Weights of a small image denoising model: norm batchnorm, 11200 steps.
Rows from block 9 of a small image denoising model, named by matrix and row number. Rows with one number belong to one channel. Each number is 200 + 30 x the weight over its row's rms, rounded and kept within 0 to 999. All counts start at 0. After the name is the row's rms in percent of the matrix's.
After each channel's rows are labels from the 100 images, of 14848, where the channel reaches its highest value: "responds to" is what is common among them; "peak on" is the class under the peak. Only what is clearly more common there than usual is listed. The data: simulated fluorescence microscopy of cells. In brackets: how many of the 100.
# convs1: first pointwise conv (model.decb.0.1.convs.1.weight, 128x128x1x1), inputs 0-63
# convs3: second pointwise conv (model.decb.0.1.convs.3.weight, 128x128x1x1, transposed), outputs 0-63

convs1.32,087,204,185,177,191,197,274,212,221,194,203,196,201,203,214,258,200,222,181,170,187,200,177,240,240,198,211,208,181,188,233,231,201,221,182,202,236,204,157,204,178,181,220,187,222,158,208,207,249,238,232,171,163,104,181,171,98,255,208,222,211,155,216,195,216
convs3.32,124,173,236,179,236,180,245,209,209,220,208,204,193,191,184,229,217,190,168,185,202,222,132,206,221,216,191,236,207,150,211,207,220,216,221,221,219,195,190,210,195,194,207,217,173,219,240,225,138,251,189,216,152,226,231,191,221,97,222,171,185,179,197,183,211
responds to: fragmented nuclei (54); red stain (47)
peak on: nucleus (97)

convs1.24,107,188,196,228,206,200,214,194,182,262,105,196,171,204,214,178,191,168,185,211,144,225,209,171,210,223,139,216,201,190,190,194,188,247,191,177,187,216,261,240,184,229,202,189,173,265,204,211,207,221,234,207,187,206,183,239,182,186,166,237,182,185,165,201,202
convs3.24,102,200,215,215,186,208,173,192,195,211,200,150,169,242,184,168,174,197,225,172,192,189,181,186,163,164,251,200,299,203,200,197,175,187,152,209,214,204,240,212,164,233,153,124,207,203,237,205,180,234,178,171,195,193,185,183,217,184,155,191,201,147,225,189,163
responds to: yellow stain (45); vacuoles (39); fibres (35)
peak on: cytoplasm (79)

convs1.52,108,197,252,170,167,174,223,208,188,187,193,229,218,216,184,178,179,198,231,240,241,168,190,204,204,212,187,187,194,224,227,183,192,165,185,182,178,202,231,131,195,209,175,214,215,220,192,219,183,242,176,123,227,231,214,281,180,207,193,157,221,166,211,148,201
convs3.52,097,209,243,218,163,171,219,180,197,177,197,217,216,193,208,179,143,212,175,232,198,204,191,217,194,199,198,161,211,188,175,219,183,164,264,243,207,147,190,224,179,140,154,237,256,228,253,187,253,201,179,151,186,206,261,205,194,207,215,186,185,186,180,188,196
responds to: ring around the nucleus (77); few cells (54); cells: one or two (54)
peak on: cytoplasm (90)

convs1.105,099,189,208,163,230,180,218,197,194,160,228,188,236,242,205,188,197,157,202,166,139,224,211,157,175,206,196,186,224,201,155,246,153,206,162,229,205,240,202,212,154,206,188,167,157,226,227,191,175,264,190,233,245,138,194,222,177,222,217,221,204,163,197,192,192
convs3.105,105,157,198,160,232,231,209,251,167,202,152,170,261,217,199,151,173,252,227,194,213,185,224,258,193,247,197,182,189,158,221,154,190,159,235,246,183,224,212,231,209,233,200,214,214,170,215,213,207,229,234,216,220,279,157,222,199,191,213,210,160,128,236,192,248
responds to: fragmented nuclei (100); red stain (41)
peak on: nucleus (99)

convs1.38,090,246,167,226,196,227,208,239,191,197,184,188,244,190,205,189,238,252,210,168,199,145,206,163,154,181,225,219,201,144,165,221,159,185,219,222,207,251,218,155,183,265,197,152,229,218,253,182,191,187,163,170,219,181,212,169,170,222,227,242,186,205,131,147,204
convs3.38,091,246,178,166,236,202,204,240,232,177,192,222,236,195,193,160,236,218,187,198,185,228,186,195,243,190,188,227,214,222,233,236,180,228,217,194,168,182,206,209,188,203,161,203,185,238,180,145,171,191,270,176,196,149,226,187,170,170,255,264,249,213,155,202,168
responds to: ring around the nucleus (89); yellow stain (51)
peak on: cytoplasm (74); nucleus (26)

convs1.29,099,164,230,208,226,219,195,228,187,219,223,211,171,238,202,191,264,170,233,187,150,245,172,198,231,202,222,207,196,162,203,229,185,180,207,213,189,232,190,180,209,165,192,184,227,196,243,203,186,240,193,190,242,192,184,144,210,209,192,213,228,219,189,181,234
convs3.29,091,207,190,196,205,186,184,198,214,110,167,209,167,206,234,167,165,197,190,188,211,190,168,206,208,201,238,185,213,237,205,208,252,186,217,129,214,152,199,178,166,229,164,155,234,184,228,248,226,235,181,157,150,168,169,202,225,217,247,206,225,173,165,206,194
responds to: yellow stain (43); ring around the nucleus (38); fibres (37)
peak on: cytoplasm (91)

convs1.70,100,198,239,216,172,234,164,222,170,222,232,212,233,216,178,223,167,168,225,190,190,231,181,207,139,210,183,216,190,217,236,208,168,224,168,183,264,196,195,178,203,221,221,179,209,232,216,273,223,191,209,181,187,202,217,227,207,211,255,177,147,215,273,196,183
convs3.70,093,218,200,211,203,255,186,117,239,255,190,203,180,190,186,176,219,175,221,200,223,169,201,216,198,167,278,233,248,218,184,257,228,188,199,198,155,236,160,179,190,125,227,202,195,175,170,153,269,187,242,187,247,185,221,196,206,199,204,209,194,213,190,214,168
responds to: yellow stain (53); ring around the nucleus (41)
peak on: cytoplasm (96)

convs1.1,088,229,227,242,188,223,107,235,214,217,206,201,185,217,187,130,232,163,161,233,202,228,266,166,221,247,211,171,216,200,205,198,178,174,186,213,207,125,185,181,227,192,250,191,158,210,187,204,222,223,174,197,212,205,223,154,217,236,207,155,143,245,261,214,234
convs3.1,099,204,168,237,215,181,189,224,226,296,229,206,240,225,217,199,207,177,188,227,137,214,181,270,213,205,235,162,203,200,193,150,227,190,197,210,200,246,143,198,217,183,151,152,219,226,219,208,171,201,152,202,219,232,283,223,195,200,242,211,207,171,175,207,154
responds to: fragmented nuclei (99); magenta stain (41)
peak on: cytoplasm (98)

convs1.55,106,213,177,230,204,205,212,228,148,206,206,224,208,222,210,228,200,208,160,247,232,177,244,168,177,224,189,198,192,102,189,193,194,194,189,222,208,249,194,176,218,195,118,217,242,210,215,223,158,223,220,180,237,155,216,244,148,248,190,226,171,226,221,210,203
convs3.55,093,220,199,221,171,249,206,215,165,192,226,206,167,206,205,234,179,190,168,184,244,202,176,216,237,222,179,194,213,258,188,276,188,162,163,200,238,203,162,173,258,210,193,226,208,201,225,179,250,202,208,225,196,204,175,188,144,210,262,230,210,186,185,171,196
responds to: membrane rim (51); ring around the nucleus (35)
peak on: nucleus (100)

convs1.120,109,176,287,195,200,171,209,214,209,180,188,171,171,195,204,183,191,254,228,154,244,186,202,208,200,183,228,171,222,179,147,225,218,190,180,208,209,187,230,177,200,192,183,210,249,237,366,199,229,224,176,200,292,209,222,249,209,205,214,249,176,182,199,252,217
convs3.120,097,179,76,197,218,197,266,204,217,205,210,171,237,206,215,234,254,210,214,202,191,184,169,156,201,237,201,198,165,145,212,179,170,172,197,182,188,204,192,215,204,244,240,178,233,145,190,194,115,208,182,248,214,218,177,214,164,257,192,227,214,187,187,225,175
responds to: ring around the nucleus (83)
peak on: cytoplasm (66)

convs1.5,097,209,203,196,226,210,117,259,156,185,200,170,230,238,190,180,188,224,203,143,207,207,216,219,211,207,190,171,205,229,138,161,210,169,240,208,174,193,166,221,224,216,302,199,186,152,169,233,178,248,218,210,200,313,210,210,212,222,201,205,161,205,221,207,209
convs3.5,106,244,228,157,171,210,259,223,176,172,193,228,207,220,182,164,158,233,180,229,156,181,131,199,200,227,173,164,193,179,212,226,197,219,188,203,212,242,230,185,177,164,265,198,190,215,165,181,193,237,183,204,247,159,157,246,175,213,160,227,218,159,203,234,224
responds to: fragmented nuclei (80)
peak on: cytoplasm (99)

convs1.25,101,196,208,212,219,147,178,211,179,193,180,178,231,202,182,197,213,222,181,185,206,254,167,261,182,193,248,165,230,249,241,229,245,241,150,212,201,231,260,225,241,221,200,228,238,258,216,204,233,220,198,180,205,193,193,223,217,215,227,195,268,183,206,188,190
convs3.25,093,178,170,196,244,207,185,211,190,155,150,189,162,209,227,209,217,205,199,173,203,212,174,169,236,160,218,148,158,237,231,199,214,211,167,228,226,193,174,209,156,192,216,189,208,169,214,242,219,215,142,227,156,226,185,216,208,204,198,219,228,156,268,177,172
responds to: yellow stain (46); bright spots (39)
peak on: cytoplasm (98)

convs1.112,087,190,168,217,190,228,174,240,195,116,228,175,231,155,210,203,183,183,156,173,187,205,167,164,226,184,213,196,207,178,244,246,175,233,192,183,225,289,196,150,232,189,190,224,229,209,287,204,187,184,232,197,246,192,218,193,199,277,197,217,209,197,228,175,313
convs3.112,097,198,192,224,199,173,199,154,232,123,170,216,181,234,219,175,188,185,180,192,217,220,182,204,213,252,161,195,143,169,237,153,253,194,203,178,172,167,211,238,197,175,231,189,159,239,229,196,217,193,185,179,170,163,210,174,217,202,171,182,182,256,172,181,147
responds to: yellow stain (73); bright spots (68)
peak on: cytoplasm (79)

convs1.41,107,248,211,248,182,201,219,223,174,210,151,203,223,202,217,206,178,254,180,169,235,196,208,184,201,167,205,216,177,153,143,180,178,251,151,240,210,171,204,170,181,227,205,192,200,202,257,204,196,178,186,243,163,184,230,165,235,211,179,189,262,136,219,193,193
convs3.41,099,200,192,204,217,249,228,213,234,191,245,165,185,151,202,189,216,176,222,223,181,194,233,249,209,209,171,247,228,189,170,218,196,238,133,150,188,257,226,216,236,228,194,203,199,220,206,222,180,204,183,211,174,233,178,205,183,164,210,233,167,177,236,192,141
responds to: ring around the nucleus (36)
peak on: cytoplasm (69)

convs1.104,089,170,228,186,152,211,189,245,180,223,267,182,229,212,183,194,196,179,199,214,177,191,229,218,195,210,267,237,179,152,225,176,118,169,204,251,184,178,172,170,182,228,205,211,175,222,217,106,241,196,142,253,208,205,254,176,163,211,207,210,155,202,154,193,208
convs3.104,108,211,235,201,220,181,208,233,218,253,215,199,199,214,234,205,194,241,234,240,207,163,157,229,224,205,227,210,201,282,162,207,122,192,224,222,191,223,252,214,281,208,194,174,247,176,164,176,229,190,150,206,207,187,199,186,197,202,185,207,219,228,188,229,222
responds to: yellow stain (56); fibres (48)
peak on: cytoplasm (76)

convs1.87,089,198,209,172,168,208,199,202,196,213,154,163,179,187,194,198,183,189,192,241,200,218,206,212,210,146,159,197,152,193,222,181,75,194,194,182,223,149,147,196,223,208,203,204,232,181,193,246,227,190,174,198,182,205,236,192,212,188,261,214,163,205,268,204,188
convs3.87,095,236,228,193,214,214,206,170,195,203,212,196,231,198,194,182,193,206,209,235,222,184,216,208,175,192,238,188,229,265,190,262,144,139,229,182,216,227,250,180,178,185,206,219,251,167,206,211,176,202,218,187,170,216,176,209,207,199,196,175,159,267,195,225,181
responds to: ring around the nucleus (63); yellow stain (56); fibres (32)
peak on: cytoplasm (74)

convs1.3,101,188,213,203,225,197,219,198,187,192,106,219,173,232,171,206,195,184,166,247,236,176,214,192,183,199,163,186,215,193,255,193,183,201,177,234,144,225,199,188,231,220,195,165,277,202,208,236,191,160,240,229,232,205,165,197,133,178,238,226,186,162,254,165,201
convs3.3,111,179,203,202,171,228,166,171,238,208,167,132,192,211,179,233,194,150,198,210,191,199,143,225,189,197,240,207,223,194,170,219,228,237,154,167,260,221,184,170,252,177,192,129,173,168,253,174,201,188,219,190,179,214,154,213,182,203,160,154,131,181,219,200,196
responds to: yellow stain (52); bright spots (49); vacuoles (45)
peak on: cytoplasm (94)

convs1.7,095,186,216,141,196,236,174,233,243,183,207,195,227,181,214,245,218,177,214,190,177,219,195,201,226,200,179,191,217,219,215,219,190,221,197,242,198,215,208,213,237,212,205,182,224,189,213,184,61,245,191,188,201,190,167,173,231,343,194,189,198,212,182,174,209
convs3.7,117,183,148,222,208,205,203,198,185,204,190,207,194,198,187,183,181,209,213,182,222,207,182,248,186,178,191,245,179,218,199,166,148,232,196,231,184,212,177,202,171,212,210,213,222,123,129,203,162,188,185,211,201,214,204,240,221,195,195,264,221,186,210,180,216
responds to: fragmented nuclei (59); red stain (46)
peak on: cytoplasm (62); nucleus (38)

convs1.19,098,205,156,174,198,191,200,210,209,200,222,223,221,158,184,173,219,252,229,230,210,254,145,138,199,222,239,215,252,213,239,176,200,181,217,187,187,240,183,239,181,215,277,198,150,220,249,225,134,164,181,207,214,295,265,165,205,247,170,218,178,186,134,192,190
convs3.19,102,168,211,152,195,152,231,255,221,185,215,212,177,227,216,213,178,195,164,233,160,250,221,177,198,198,224,199,225,149,148,169,177,198,248,160,195,191,172,152,238,157,156,184,177,187,160,218,182,264,170,223,198,187,267,201,184,297,254,185,205,215,208,203,203
responds to: ring around the nucleus (50); membrane rim (30)
peak on: cytoplasm (99)